config.yaml
arch: "vit"
model: "image classifier"
train_examples: 145000
crop_scale_min: 0.8
rotation_deg: 10
num_classes: [7, 4, 2]
hidden_act: "geglu"
head_dim: 64
bias: "none"
pooling: "mean"
optimizer: "adamw"
learning_rate: 0.0013
beta2: 0.999
lr_schedule: "cosine"
final_lr_fraction: 0
Rows from block 7, named by matrix and row number. Rows with one number belong to one neuron. Each number is 50 + 12 x the weight over its row's rms, rounded and kept within 0 to 99. All counts start at 0. After the name is the row's rms in percent of the matrix's.
# gate: MLP gate (model.blocks.7.mlp.gate.weight, 576x192), inputs 0-27
# fc1: MLP up (model.blocks.7.mlp.fc1.weight, 576x192), inputs 0-27
# fc2: MLP down (model.blocks.7.mlp.fc2.weight, 192x576, transposed), outputs 0-27
gate.120 088:36 48 53 30 63 36 25 66 51 51 63 40 49 55 59 47 30 51 48 36 36 50 41 46 48 20 60 61
fc1.120 092:38 35 64 45 56 55 49 45 63 53 39 35 50 40 58 60 65 60 41 52 39 71 46 60 51 39 51 41
fc2.120 058:36 31 69 61 54 50 45 59 43 56 37 65 52 37 46 59 52 58 37 61 48 33 59 32 74 60 52 59
gate.121 120:55 30 44 49 52 48 47 64 48 36 48 54 57 42 46 54 57 58 33 37 54 49 44 53 40 43 56 50
fc1.121 109:44 48 46 44 45 37 65 58 55 63 35 43 53 20 45 59 45 68 66 40 51 59 43 50 60 49 64 53
fc2.121 129:43 40 46 55 68 58 42 51 41 54 70 48 60 50 46 55 44 41 36 42 37 50 41 28 59 48 44 56
gate.122 107:70 45 35 19 29 57 52 36 49 60 55 45 44 64 37 69 40 65 54 45 43 30 65 35 35 40 49 59
fc1.122 099:36 46 49 57 64 41 40 36 44 42 58 40 52 45 56 39 55 59 67 60 64 49 54 60 45 56 65 46
fc2.122 098:48 20 69 61 30 50 57 50 50 61 59 39 53 32 66 61 75 57 50 61 57 64 45 37 64 59 57 58
gate.123 090:64 53 42 67 56 56 59 52 62 70 69 48 64 70 40 46 53 52 44 42 33 57 34 66 64 45 37 41
fc1.123 090:41 62 42 56 50 44 40 67 59 55 32 32 39 48 66 30 47 58 65 49 69 53 35 55 53 56 72 52
fc2.123 073:68 45 49 56 52 47 53 55 56 49 62 31 49 58 61 80 60 39 26 56 64 42 53 39 48 47 50 56
gate.124 090:53 69 46 44 46 69 50 27 45 58 29 61 43 64 55 49 66 38 69 41 59 47 49 66 29 45 31 37
fc1.124 091:48 42 48 37 67 63 61 60 39 67 52 55 54 46 41 40 74 32 49 49 37 56 47 44 57 63 39 62
fc2.124 063:37 53 36 32 49 56 56 53 39 68 51 38 52 41 69 43 31 50 22 49 43 61 47 61 65 28 39 46
gate.125 115:39 52 60 52 56 66 33 52 46 50 50 32 74 49 37 64 61 65 67 64 45 77 36 56 33 33 34 28
fc1.125 109:48 69 30 44 35 45 48 45 38 62 63 72 39 56 35 39 43 33 63 38 34 65 54 60 47 65 45 49
fc2.125 128:50 57 65 62 40 45 60 54 60 42 46 39 43 69 46 66 51 29 60 65 59 58 47 55 49 43 66 52
gate.126 094:34 39 45 31 34 32 65 41 64 64 33 44 51 43 57 58 38 44 74 60 67 33 48 51 56 63 66 52
fc1.126 100:58 41 36 40 49 69 66 77 37 50 73 43 54 59 46 63 44 35 64 30 37 30 59 43 48 60 56 59
fc2.126 069:48 35 56 52 43 43 71 45 57 69 55 16 35 38 29 44 61 48 54 39 44 63 62 48 59 59 45 40
gate.127 110:47 52 61 57 57 53 65 56 49 58 62 53 39 63 36 34 55 40 56 63 60 57 42 40 48 25 54 42
fc1.127 117:54 52 41 45 49 38 66 45 60 40 45 40 31 56 34 43 39 62 46 28 50 52 47 58 27 72 24 45
fc2.127 094:71 40 42 63 43 51 33 36 59 43 58 43 61 49 40 74 51 46 51 64 59 69 48 38 47 56 55 46
gate.128 093:58 54 47 64 45 67 44 44 47 49 27 61 65 29 54 64 53 71 42 58 58 66 64 27 50 66 56 68
fc1.128 093:60 33 25 51 63 70 39 42 65 39 41 69 44 43 44 29 43 60 40 63 21 42 32 36 50 34 48 55
fc2.128 080:76 80 53 49 52 45 58 45 51 52 47 39 51 56 40 10 46 49 54 30 51 42 54 53 47 48 49 36
gate.129 115:36 57 57 44 39 49 24 41 56 46 68 46 48 36 54 59 43 45 34 61 52 44 39 54 48 64 60 50
fc1.129 118:52 55 56 45 75 53 28 72 47 20 55 70 57 67 41 55 53 51 52 55 49 44 58 47 67 68 50 56
fc2.129 160:56 42 50 44 42 63 57 36 26 50 49 30 57 68 49 50 43 53 60 31 45 43 66 63 69 47 50 60
gate.130 129:26 56 62 64 35 65 68 59 38 18 68 54 66 42 57 55 40 68 42 56 54 65 33 59 47 38 34 52
fc1.130 139:72 46 49 55 44 60 42 48 63 48 42 55 73 35 43 43 48 77 48 48 54 56 40 48 53 34 41 51
fc2.130 220:59 40 47 43 65 47 56 43 40 70 47 45 23 53 64 47 55 50 43 47 50 53 57 45 38 74 57 47
gate.131 091:51 60 34 55 58 38 55 49 56 53 34 37 40 52 42 40 81 32 64 46 57 46 65 38 42 58 59 69
fc1.131 093:37 47 42 54 52 39 52 58 53 28 49 37 47 71 47 43 62 51 49 29 48 60 62 63 61 53 67 63
fc2.131 067:44 27 44 64 55 45 49 49 70 30 35 75 60 42 39 70 68 35 62 67 49 71 54 57 71 53 77 34
gate.132 107:57 61 58 64 38 46 34 58 25 54 38 75 51 58 42 42 66 46 53 57 33 50 36 54 51 56 38 46
fc1.132 107:57 36 50 67 64 32 46 52 54 40 31 74 65 68 46 33 53 42 51 53 63 62 50 56 70 68 66 72
fc2.132 117:48 51 45 55 68 57 39 58 71 42 42 61 47 45 67 38 40 39 35 56 53 23 49 58 37 47 58 64
gate.133 093:41 47 55 53 44 63 42 73 51 37 60 67 46 36 31 32 42 64 37 66 61 71 49 37 43 38 46 50
fc1.133 085:53 71 62 30 68 66 47 48 49 34 37 49 36 30 43 50 55 61 59 37 33 61 58 64 49 33 72 72
fc2.133 052:51 51 72 71 40 50 56 76 73 52 43 43 62 79 32 61 51 62 37 46 65 55 46 66 52 31 56 55
gate.134 096:48 31 51 49 63 40 34 37 47 65 27 61 49 35 36 45 66 33 56 28 55 41 62 35 51 49 46 35
fc1.134 085:39 35 59 27 44 50 35 73 43 36 49 66 54 67 52 39 51 46 50 61 56 28 56 67 44 26 73 66
fc2.134 056:70 64 43 67 35 45 40 44 43 56 59 22 54 68 50 70 52 54 47 50 65 75 52 50 49 35 61 53
gate.135 085:47 45 66 54 45 51 32 44 48 68 62 40 38 42 53 62 32 36 43 41 54 72 65 64 39 47 45 38
fc1.135 086:47 59 48 61 34 43 49 67 65 37 71 35 72 37 51 69 51 53 36 34 35 38 50 55 72 39 56 45
fc2.135 049:52 79 47 51 51 61 36 73 45 54 52 52 59 61 52 46 40 50 27 38 39 37 40 55 41 29 38 36
gate.136 095:42 43 52 62 51 60 37 58 35 52 56 48 35 42 64 32 62 44 28 49 51 59 36 65 59 45 63 47
fc1.136 095:45 46 57 60 75 50 28 47 47 44 44 52 34 68 60 71 33 49 57 58 60 65 40 63 44 48 41 38
fc2.136 076:41 70 36 33 43 53 53 60 30 56 66 48 45 45 39 32 41 50 70 24 64 59 60 56 74 48 44 73
gate.137 104:47 46 41 60 55 42 33 46 48 48 67 54 68 52 27 53 43 51 47 33 49 60 34 46 53 38 40 44
fc1.137 096:50 43 74 35 50 31 44 35 43 52 30 40 35 49 38 47 60 46 42 36 75 43 51 51 50 56 37 52
fc2.137 091:37 38 31 70 51 44 54 44 61 53 55 36 61 51 58 59 66 57 20 56 42 67 53 55 50 43 53 48
gate.138 102:51 44 40 70 53 76 53 45 68 50 48 43 73 46 37 77 50 66 34 37 36 79 32 60 50 44 31 58
fc1.138 097:36 21 46 60 33 40 52 48 32 52 62 35 38 59 54 47 60 45 41 60 55 30 52 47 63 29 47 38
fc2.138 101:26 35 31 63 44 35 53 48 56 46 51 41 64 41 30 58 65 46 58 71 40 78 33 25 56 50 57 55
gate.139 111:44 38 46 66 61 44 62 36 57 56 41 45 66 60 46 68 52 32 25 80 52 54 52 50 43 47 68 65
fc1.139 123:34 49 50 36 46 53 59 43 63 35 59 58 51 17 30 76 47 43 47 47 66 44 53 46 57 53 58 46
fc2.139 157:51 35 52 68 52 53 44 66 41 49 43 44 57 79 63 44 51 49 45 54 45 38 32 55 37 48 60 74
gate.140 096:32 49 31 41 35 32 52 39 61 50 41 55 60 27 40 50 63 39 58 60 48 68 56 38 34 54 47 50
fc1.140 103:48 47 58 50 41 39 63 56 33 51 58 33 36 59 63 67 50 36 37 38 51 65 28 61 57 35 61 39
fc2.140 105:41 52 60 61 42 55 39 48 45 56 47 55 57 37 59 62 66 68 65 61 50 54 37 35 41 33 53 45
gate.141 100:41 59 66 68 65 50 54 81 34 27 59 52 45 47 38 35 64 54 40 62 70 55 60 48 58 40 41 61
fc1.141 106:65 71 46 35 50 47 39 33 38 42 32 42 47 64 59 47 53 41 45 48 38 49 67 59 41 53 49 45
fc2.141 077:62 63 69 63 48 53 57 53 57 40 42 49 65 65 31 55 51 60 39 59 62 67 34 70 62 49 65 48
gate.142 126:64 56 70 58 39 67 42 54 54 43 62 48 61 44 36 43 48 60 25 44 36 63 69 60 31 59 31 38
fc1.142 117:66 67 52 36 76 47 81 44 49 58 36 45 60 52 58 45 34 55 38 46 35 43 63 71 58 43 42 50
fc2.142 117:47 56 33 48 41 35 66 48 38 43 54 48 34 46 64 60 40 49 26 59 32 63 60 53 61 49 47 60
gate.143 111:34 40 51 66 76 61 48 43 46 37 43 56 61 46 52 35 67 55 44 37 35 53 65 34 58 46 53 49
fc1.143 117:65 54 42 24 63 47 62 53 52 51 60 31 58 60 67 73 54 56 41 38 60 56 81 57 28 37 46 46
fc2.143 157:34 34 51 51 72 60 29 40 33 32 46 61 59 46 53 42 58 71 54 57 29 50 46 27 54 53 39 42
gate.144 091:36 37 37 58 73 25 43 70 67 37 59 49 36 42 49 58 30 64 44 54 65 77 35 35 21 54 30 70
fc1.144 092:39 65 33 36 45 50 55 75 49 40 40 70 62 56 49 35 33 47 53 40 57 64 62 43 72 48 47 49
fc2.144 055:59 40 39 48 43 55 49 45 41 60 58 59 46 60 50 33 53 55 35 29 44 36 53 53 37 46 55 51
gate.145 097:49 31 59 61 41 34 31 62 70 48 51 47 47 61 63 68 41 43 50 51 53 72 43 58 40 60 35 39
fc1.145 100:34 42 38 48 34 57 46 70 64 44 21 62 59 67 33 51 65 60 66 35 46 38 56 67 48 34 42 62
fc2.145 082:58 43 50 29 47 58 60 48 54 47 53 58 57 46 55 43 55 59 56 29 57 50 54 50 70 64 46 32
gate.146 106:67 55 56 66 23 29 36 71 52 39 59 38 32 42 37 30 52 43 74 57 51 62 25 41 44 41 41 51
fc1.146 108:38 43 77 61 44 50 63 74 43 59 59 66 56 52 54 78 57 47 54 55 54 50 41 39 54 57 41 34
fc2.146 096:37 65 40 46 62 48 40 29 42 70 41 69 40 52 61 68 44 32 39 54 51 55 70 71 55 50 86 51
gate.147 091:46 62 48 44 38 57 45 61 38 67 33 35 54 32 55 54 64 38 45 67 58 55 57 37 32 60 66 60
fc1.147 088:47 51 74 69 44 48 62 71 43 46 45 71 58 63 30 64 63 56 54 41 64 55 64 36 39 59 49 61
fc2.147 066:41 64 62 51 55 45 45 67 57 59 29 64 55 33 65 38 23 57 53 40 48 50 32 53 49 69 44 43
gate.148 094:70 39 57 53 34 47 59 61 64 53 71 25 70 51 43 65 63 38 55 45 62 42 60 58 50 34 45 57
fc1.148 097:57 37 30 58 57 36 54 41 58 50 55 42 39 66 31 38 44 51 67 44 49 57 48 34 32 60 39 63
fc2.148 063:47 41 67 33 42 58 50 35 58 46 40 46 50 78 49 86 62 39 51 53 33 52 63 47 43 41 66 43
gate.149 086:40 65 34 36 63 61 65 56 39 52 40 64 68 60 45 51 49 35 58 48 36 30 50 50 32 61 47 36
fc1.149 089:47 31 32 36 45 58 43 65 52 44 42 65 63 68 59 46 54 60 70 65 64 32 33 59 42 49 58 38
fc2.149 054:57 54 51 42 65 52 65 46 43 56 47 67 59 62 69 33 48 62 43 33 64 65 55 47 51 20 38 65
gate.150 110:63 50 47 46 65 37 70 37 46 47 57 45 70 59 50 58 47 52 37 44 53 65 58 66 65 50 59 37
fc1.150 110:68 49 52 47 78 59 36 34 46 61 39 49 51 32 57 38 64 53 65 50 47 51 37 41 31 46 47 42
fc2.150 132:29 40 50 31 40 58 49 30 22 55 49 55 51 41 47 42 51 54 47 40 36 42 46 37 47 73 35 42
gate.151 082:48 71 67 31 45 46 34 37 53 64 33 45 42 27 50 47 70 56 42 48 46 32 37 43 38 46 70 62
fc1.151 083:62 37 61 65 64 56 38 53 37 38 57 33 30 61 30 64 40 72 36 60 32 40 67 56 59 43 45 46
fc2.151 038:50 64 58 41 46 62 29 67 67 46 61 81 64 61 58 54 64 41 55 46 66 72 51 55 62 45 59 46
gate.152 093:35 69 68 37 53 42 35 60 54 37 59 53 46 42 38 64 55 68 44 37 30 54 35 68 59 34 45 73
fc1.152 094:47 51 63 32 50 41 73 47 68 64 67 49 20 58 32 43 59 67 40 56 49 33 45 34 42 35 46 45
fc2.152 087:31 48 54 67 57 48 58 75 53 60 52 51 63 51 21 66 60 40 51 60 36 35 32 52 54 38 77 53
gate.153 101:57 55 38 58 48 41 67 56 56 48 36 34 42 34 47 53 75 64 66 43 57 69 42 29 44 68 54 52
fc1.153 097:40 51 73 45 48 57 62 66 45 61 46 45 63 37 29 49 66 70 66 51 45 43 67 45 38 51 47 26
fc2.153 101:54 53 41 54 55 49 68 45 43 53 31 41 48 70 54 50 55 31 60 53 55 26 66 76 56 43 60 67
gate.154 095:68 50 54 63 35 36 34 30 43 47 48 44 47 64 42 35 57 58 52 40 62 72 35 59 51 57 55 38
fc1.154 095:69 43 55 67 73 40 39 74 36 52 67 31 57 43 63 49 29 34 36 66 55 45 38 39 59 53 53 38
fc2.154 059:78 52 38 37 29 53 53 40 45 30 65 44 50 48 45 67 42 61 47 59 53 55 49 55 67 31 33 44
gate.155 092:38 59 66 33 34 27 56 49 54 64 68 64 38 37 34 26 69 44 49 59 40 51 55 48 65 36 33 46
fc1.155 098:62 53 35 39 34 59 34 62 32 34 46 31 37 49 45 44 35 54 52 54 65 47 60 46 61 62 51 61
fc2.155 072:53 49 41 56 61 49 50 64 65 60 53 51 72 51 63 58 62 40 16 29 38 33 43 41 51 36 40 72
gate.156 091:38 55 32 36 25 40 46 49 41 39 41 45 40 66 27 67 43 37 49 57 67 51 40 54 40 42 45 39
fc1.156 091:66 63 28 63 60 61 45 48 40 33 44 61 66 63 74 67 43 52 67 32 65 41 42 69 43 45 65 36
fc2.156 063:51 41 65 31 50 56 57 51 24 66 34 67 31 39 60 46 58 67 55 30 42 32 69 45 57 44 44 73
gate.157 090:63 62 69 54 50 49 31 41 52 46 41 58 52 62 48 42 43 53 49 40 32 51 58 39 44 53 29 24
fc1.157 089:63 61 64 39 38 70 61 41 41 40 53 29 48 59 44 66 43 53 80 54 69 53 33 49 39 34 31 57
fc2.157 064:46 49 32 52 42 45 55 44 55 49 48 20 50 65 39 49 62 52 40 53 28 59 51 37 34 33 46 46
gate.158 090:37 38 45 48 30 60 49 63 30 52 57 57 72 37 55 69 32 48 38 39 63 46 45 61 46 55 50 55
fc1.158 092:64 62 48 64 59 49 67 49 63 48 53 36 49 70 55 47 40 50 49 71 56 45 60 63 67 25 74 56
fc2.158 076:47 59 51 53 31 40 59 61 53 47 61 42 57 41 48 40 51 45 36 58 59 46 44 47 51 56 28 80
gate.159 099:67 35 42 36 46 30 63 52 69 66 28 61 33 51 68 48 56 34 36 54 59 57 68 35 56 54 65 54
fc1.159 097:45 48 53 46 42 28 60 74 52 63 79 36 61 31 37 75 59 62 36 57 50 41 39 37 32 34 43 40
fc2.159 093:59 39 52 55 37 54 50 46 56 40 46 44 52 71 36 54 50 40 61 33 67 51 61 41 50 45 47 40
gate.160 105:61 46 45 62 68 41 34 56 61 53 43 71 44 51 53 43 39 45 53 47 42 41 33 47 32 76 38 56
fc1.160 114:50 41 38 32 34 45 50 41 47 51 55 54 51 37 48 61 51 64 67 58 61 62 50 37 55 47 35 47
fc2.160 136:61 51 58 63 62 44 42 56 38 53 47 27 54 70 66 46 45 52 36 48 42 62 28 59 25 56 55 64
gate.161 112:52 33 60 49 63 41 36 55 49 66 45 48 60 47 51 46 59 65 38 54 43 78 22 51 60 47 44 41
fc1.161 093:60 41 47 37 32 28 46 47 41 68 60 42 53 67 29 35 68 40 60 57 47 35 36 33 33 58 55 60
fc2.161 092:29 65 58 36 51 64 56 57 54 65 44 64 54 38 51 41 48 30 77 51 51 28 60 53 63 33 64 60
gate.162 119:69 30 63 66 44 38 58 55 57 38 51 39 67 48 55 46 43 47 66 48 59 66 54 58 36 49 59 35
fc1.162 114:44 36 36 59 44 45 56 50 38 68 33 35 47 70 61 57 44 36 55 56 24 30 48 61 60 34 58 31
fc2.162 124:58 40 65 64 33 50 47 48 52 42 62 59 64 59 39 59 54 60 56 55 49 69 36 36 54 48 43 30
gate.163 092:29 53 38 45 64 60 49 65 48 46 50 45 67 62 45 56 65 64 41 63 34 63 54 47 58 48 54 40
fc1.163 089:65 48 61 70 65 46 63 32 47 37 47 38 57 34 53 57 60 55 56 53 56 69 64 68 44 43 56 50
fc2.163 063:63 61 68 58 46 46 38 71 56 49 32 20 38 65 65 21 45 59 64 54 41 32 43 71 41 54 33 67
gate.164 095:34 48 32 43 64 31 43 46 66 53 72 52 63 34 53 62 38 42 49 58 52 41 67 55 50 57 45 59
fc1.164 089:45 55 55 57 58 58 48 56 56 53 70 32 69 55 40 56 49 42 53 54 51 57 61 34 67 54 69 28
fc2.164 060:62 42 36 50 45 40 33 47 52 43 33 54 54 75 45 43 50 40 57 36 41 53 59 70 58 57 47 61
gate.165 100:41 52 42 24 71 72 51 38 49 59 60 28 38 55 73 62 65 56 47 48 40 48 50 44 47 59 42 70
fc1.165 101:61 46 60 56 32 32 49 55 42 39 46 62 44 57 45 73 32 53 45 56 42 31 56 33 55 70 41 60
fc2.165 095:66 43 47 49 34 29 62 65 71 74 43 54 61 43 44 65 62 37 30 57 68 38 54 58 44 44 60 62
gate.166 107:64 34 49 48 66 66 61 26 46 52 62 61 72 70 44 54 44 51 42 41 55 47 44 41 63 56 41 47
fc1.166 105:64 45 45 48 37 55 58 61 60 44 63 66 57 52 71 53 42 51 32 57 27 60 49 69 49 44 59 42
fc2.166 089:27 54 58 37 44 56 49 74 44 63 45 55 45 41 39 18 37 53 44 42 30 37 47 54 54 41 39 58
gate.167 099:57 60 59 65 54 74 56 30 37 65 76 62 42 56 64 65 51 32 54 54 42 58 45 68 50 57 66 35
fc1.167 100:50 59 55 64 41 61 39 42 37 42 39 46 30 66 54 52 48 42 42 58 51 62 37 37 32 48 44 42
fc2.167 091:33 46 34 63 43 52 66 45 54 51 40 52 50 63 64 44 60 54 57 57 72 88 41 45 54 46 71 56
gate.168 093:34 49 67 57 66 42 45 40 45 46 53 54 41 61 55 51 52 36 32 59 26 61 40 43 73 48 51 54
fc1.168 086:71 39 55 69 40 65 44 63 47 39 68 52 46 59 39 58 55 51 31 44 51 38 44 38 67 58 29 67
fc2.168 067:35 35 53 56 36 44 52 49 53 42 55 71 43 54 57 44 54 45 43 63 52 51 51 30 69 60 44 59
gate.169 103:42 44 65 52 54 42 60 50 73 66 54 44 46 34 67 53 48 56 40 45 48 65 31 48 25 55 41 36
fc1.169 105:55 34 52 47 49 54 67 58 56 77 63 39 44 29 42 50 74 64 26 33 33 38 40 44 50 64 44 58
fc2.169 132:51 55 71 59 56 49 58 59 36 57 34 41 47 81 45 53 41 37 42 60 37 35 51 61 65 53 59 65
gate.170 094:43 36 32 59 41 42 29 56 49 40 66 55 33 40 38 60 49 40 37 47 54 77 36 42 55 63 66 51
fc1.170 085:50 53 40 32 39 47 60 37 51 44 62 43 39 59 66 72 58 36 39 62 76 34 43 47 30 69 55 70
fc2.170 074:48 48 44 62 43 52 47 56 52 53 39 55 45 47 64 35 62 56 41 55 30 68 23 61 37 67 39 72
gate.171 101:48 41 69 42 60 37 40 53 64 65 68 48 50 47 58 51 54 43 32 35 37 63 54 57 61 53 57 68
fc1.171 102:36 46 61 32 60 35 47 64 61 40 50 47 54 50 46 45 57 60 58 56 59 48 61 47 27 42 68 44
fc2.171 093:54 50 45 65 51 37 60 49 55 55 51 67 59 34 54 64 51 46 49 55 48 62 35 53 57 59 79 45
gate.172 098:33 41 39 44 47 43 59 60 38 35 51 37 48 31 56 33 50 75 56 24 53 64 29 27 47 49 39 53
fc1.172 087:67 55 53 60 35 52 67 47 54 49 32 40 76 52 30 44 38 64 49 42 54 68 28 37 53 30 60 66
fc2.172 063:25 67 21 41 52 44 52 53 43 54 46 36 33 53 62 36 47 39 32 42 43 25 63 50 40 58 68 49
gate.173 113:50 34 45 45 51 33 62 51 54 60 33 65 76 55 28 63 61 41 42 72 38 58 55 41 20 52 37 37
fc1.173 112:39 53 70 61 25 44 54 46 38 56 48 27 74 43 54 57 40 53 31 54 53 55 26 53 36 39 45 28
fc2.173 143:60 45 50 49 56 41 57 45 75 61 35 49 36 44 66 44 57 59 44 51 61 49 58 53 38 43 58 39
gate.174 088:48 38 65 36 31 58 65 34 47 51 47 24 58 42 58 41 30 45 50 34 40 66 56 53 34 31 45 32
fc1.174 088:31 73 28 40 43 26 34 53 53 36 36 47 49 35 42 50 44 53 64 43 55 63 57 38 43 54 74 67
fc2.174 052:57 59 42 32 53 64 44 46 30 48 68 42 55 39 34 33 48 53 37 55 51 32 47 60 31 59 41 49
gate.175 110:50 49 55 40 29 61 71 59 59 65 28 51 31 42 61 46 66 46 44 54 56 51 68 58 57 47 51 46
fc1.175 099:52 49 60 64 63 53 42 64 42 53 40 45 48 76 35 36 66 52 40 63 56 67 41 66 68 69 60 48
fc2.175 092:72 74 59 46 64 53 59 51 55 57 42 29 51 71 44 62 71 45 56 50 67 51 69 79 51 45 68 45
gate.176 102:65 26 56 36 69 67 56 58 74 66 46 47 69 61 57 71 68 33 45 53 43 41 62 58 42 46 38 42
fc1.176 088:62 39 27 40 54 33 33 21 53 41 53 57 41 56 52 38 42 53 47 60 55 39 42 37 62 57 39 29
fc2.176 060:47 39 80 39 48 67 54 38 43 60 53 46 54 51 57 58 42 46 40 34 45 00 60 59 48 53 37 49
gate.177 093:64 63 37 66 73 38 41 50 46 57 48 66 69 43 60 60 42 37 47 32 56 71 52 43 38 62 53 59
fc1.177 091:34 34 47 56 48 54 51 41 51 45 44 68 36 46 38 68 57 57 44 70 55 50 41 61 50 68 45 37
fc2.177 070:34 38 34 46 57 55 51 37 36 57 47 71 49 35 55 38 52 66 67 41 46 39 48 33 50 29 60 73
gate.178 107:66 54 47 37 64 43 60 57 62 31 43 68 48 39 26 42 57 54 77 60 28 62 50 36 47 74 61 35
fc1.178 115:37 54 70 49 38 36 52 75 64 35 44 49 76 27 40 55 56 66 56 32 57 52 29 25 38 70 30 44
fc2.178 108:46 56 40 41 75 55 53 56 50 64 43 51 34 62 59 37 54 38 36 49 49 28 61 71 34 51 50 70
gate.179 097:61 33 53 36 65 30 42 55 46 52 46 54 68 55 65 55 29 52 55 59 54 45 54 61 59 60 39 81
fc1.179 106:44 68 59 42 44 41 74 71 64 26 57 33 69 49 57 60 70 36 26 41 63 61 34 42 54 30 31 62
fc2.179 063:78 68 51 52 49 32 52 41 49 54 47 11 54 77 65 88 38 46 40 61 58 51 61 54 44 49 78 42
gate.180 090:52 44 70 47 35 58 67 43 55 50 45 44 64 62 52 76 45 47 22 38 58 53 47 46 41 61 67 37
fc1.180 087:46 51 72 65 42 64 33 74 58 64 49 75 44 64 49 75 57 35 42 47 40 44 41 58 37 64 42 39
fc2.180 063:56 50 47 55 48 47 52 54 38 62 57 34 49 28 48 42 47 73 34 39 25 69 35 44 42 38 27 63
gate.181 093:65 33 48 31 43 58 40 24 57 75 31 49 49 34 58 50 35 64 47 57 40 57 35 57 45 44 33 52
fc1.181 085:50 53 60 59 20 69 50 40 51 40 41 70 39 58 49 50 33 39 28 59 30 41 63 70 67 63 59 37
fc2.181 075:27 44 64 52 58 39 62 52 45 64 46 87 50 18 54 47 36 47 38 20 48 25 54 46 56 54 53 44
gate.182 088:60 35 47 60 62 41 44 33 48 55 56 45 65 46 37 70 31 31 44 30 44 53 38 67 51 54 57 46
fc1.182 088:71 55 53 63 67 27 44 65 49 56 51 60 46 36 59 66 24 28 47 51 42 59 53 35 43 63 40 55
fc2.182 055:69 64 54 53 45 42 56 44 42 39 44 26 39 61 48 45 35 64 47 34 57 52 42 65 50 55 17 51
gate.183 103:42 58 59 48 61 75 53 70 51 64 52 53 46 37 68 53 68 50 49 39 48 39 54 58 42 47 42 58
fc1.183 097:48 68 57 29 47 68 40 21 31 45 49 50 23 44 44 35 56 47 43 36 46 55 40 35 28 72 33 50
fc2.183 114:37 44 19 38 68 52 48 33 39 60 42 59 42 34 64 34 54 48 61 50 42 34 63 47 44 54 75 53
gate.184 096:70 58 52 57 61 59 27 53 60 50 45 69 44 55 66 32 25 49 70 32 62 54 73 49 62 60 57 70
fc1.184 096:65 49 42 69 46 71 53 24 40 52 47 53 69 69 41 55 65 59 77 51 38 58 58 48 46 39 42 53
fc2.184 068:50 75 41 51 60 62 44 51 45 47 56 62 46 56 50 27 50 48 48 39 30 47 38 70 48 41 52 67
gate.185 097:38 64 69 31 40 45 67 35 47 47 60 66 34 36 36 47 65 43 45 44 37 49 45 66 70 57 41 43
fc1.185 095:62 43 58 70 46 52 60 35 54 28 57 41 56 44 37 52 65 31 59 43 72 43 56 53 40 34 56 60
fc2.185 072:52 57 65 53 42 60 40 33 42 46 47 60 42 51 47 54 41 49 53 58 58 50 47 42 51 56 76 50
gate.186 090:64 46 58 43 55 55 35 39 49 45 44 31 47 38 42 68 71 76 40 60 51 68 49 71 46 63 52 64
fc1.186 091:67 51 68 59 25 69 61 38 48 35 40 40 41 43 64 44 29 56 48 66 52 55 34 60 41 65 34 52
fc2.186 061:38 36 67 46 63 55 50 54 53 74 24 52 53 31 64 45 65 54 45 23 37 25 45 63 62 84 48 52
gate.187 087:62 63 67 58 38 39 53 42 63 55 61 57 41 46 60 71 55 41 48 44 64 46 67 53 51 34 44 37
fc1.187 088:55 38 57 66 57 44 53 45 49 49 52 43 67 40 34 61 75 45 41 66 35 70 59 66 55 51 41 34
fc2.187 052:56 81 68 55 49 49 46 39 50 36 60 40 49 57 45 54 68 43 62 70 34 58 56 58 42 37 59 37
gate.188 129:66 47 28 24 56 63 43 47 57 51 59 38 23 55 43 58 55 37 48 66 50 35 63 45 32 61 49 56
fc1.188 129:40 70 42 57 58 37 48 52 45 60 41 48 46 52 67 45 33 53 34 61 44 47 61 82 48 40 59 50
fc2.188 212:53 70 48 48 63 62 35 35 62 40 80 43 64 40 30 67 48 54 66 66 43 38 55 32 36 58 52 23
gate.189 092:48 41 45 54 50 60 33 54 31 44 45 54 45 50 60 24 67 71 36 50 65 36 65 58 39 65 42 49
fc1.189 097:66 48 38 27 59 37 49 53 37 61 55 60 57 38 44 62 39 62 33 39 56 68 58 58 58 56 57 52
fc2.189 058:58 31 45 58 46 46 39 44 56 34 53 32 52 61 45 59 45 59 53 50 61 89 45 50 58 50 34 57
gate.190 108:59 59 53 56 61 36 46 55 42 52 61 50 63 39 37 58 65 43 66 64 60 87 37 45 40 54 44 45
fc1.190 112:53 76 54 46 57 57 46 61 58 77 38 46 32 60 48 48 55 15 52 58 43 45 60 77 60 39 71 68
fc2.190 112:51 21 56 42 41 52 39 48 51 36 54 37 63 39 54 68 66 61 50 55 51 52 49 30 45 48 27 30
gate.191 098:51 56 48 47 32 28 37 51 24 45 42 65 39 53 34 27 62 56 50 32 42 63 37 46 60 58 43 48
fc1.191 098:62 61 63 59 31 43 59 63 53 59 59 35 45 64 36 43 44 33 35 42 60 22 63 48 67 30 41 61
fc2.191 089:47 59 54 49 40 39 36 41 49 30 61 16 42 53 44 63 46 59 52 65 65 53 41 50 26 53 37 38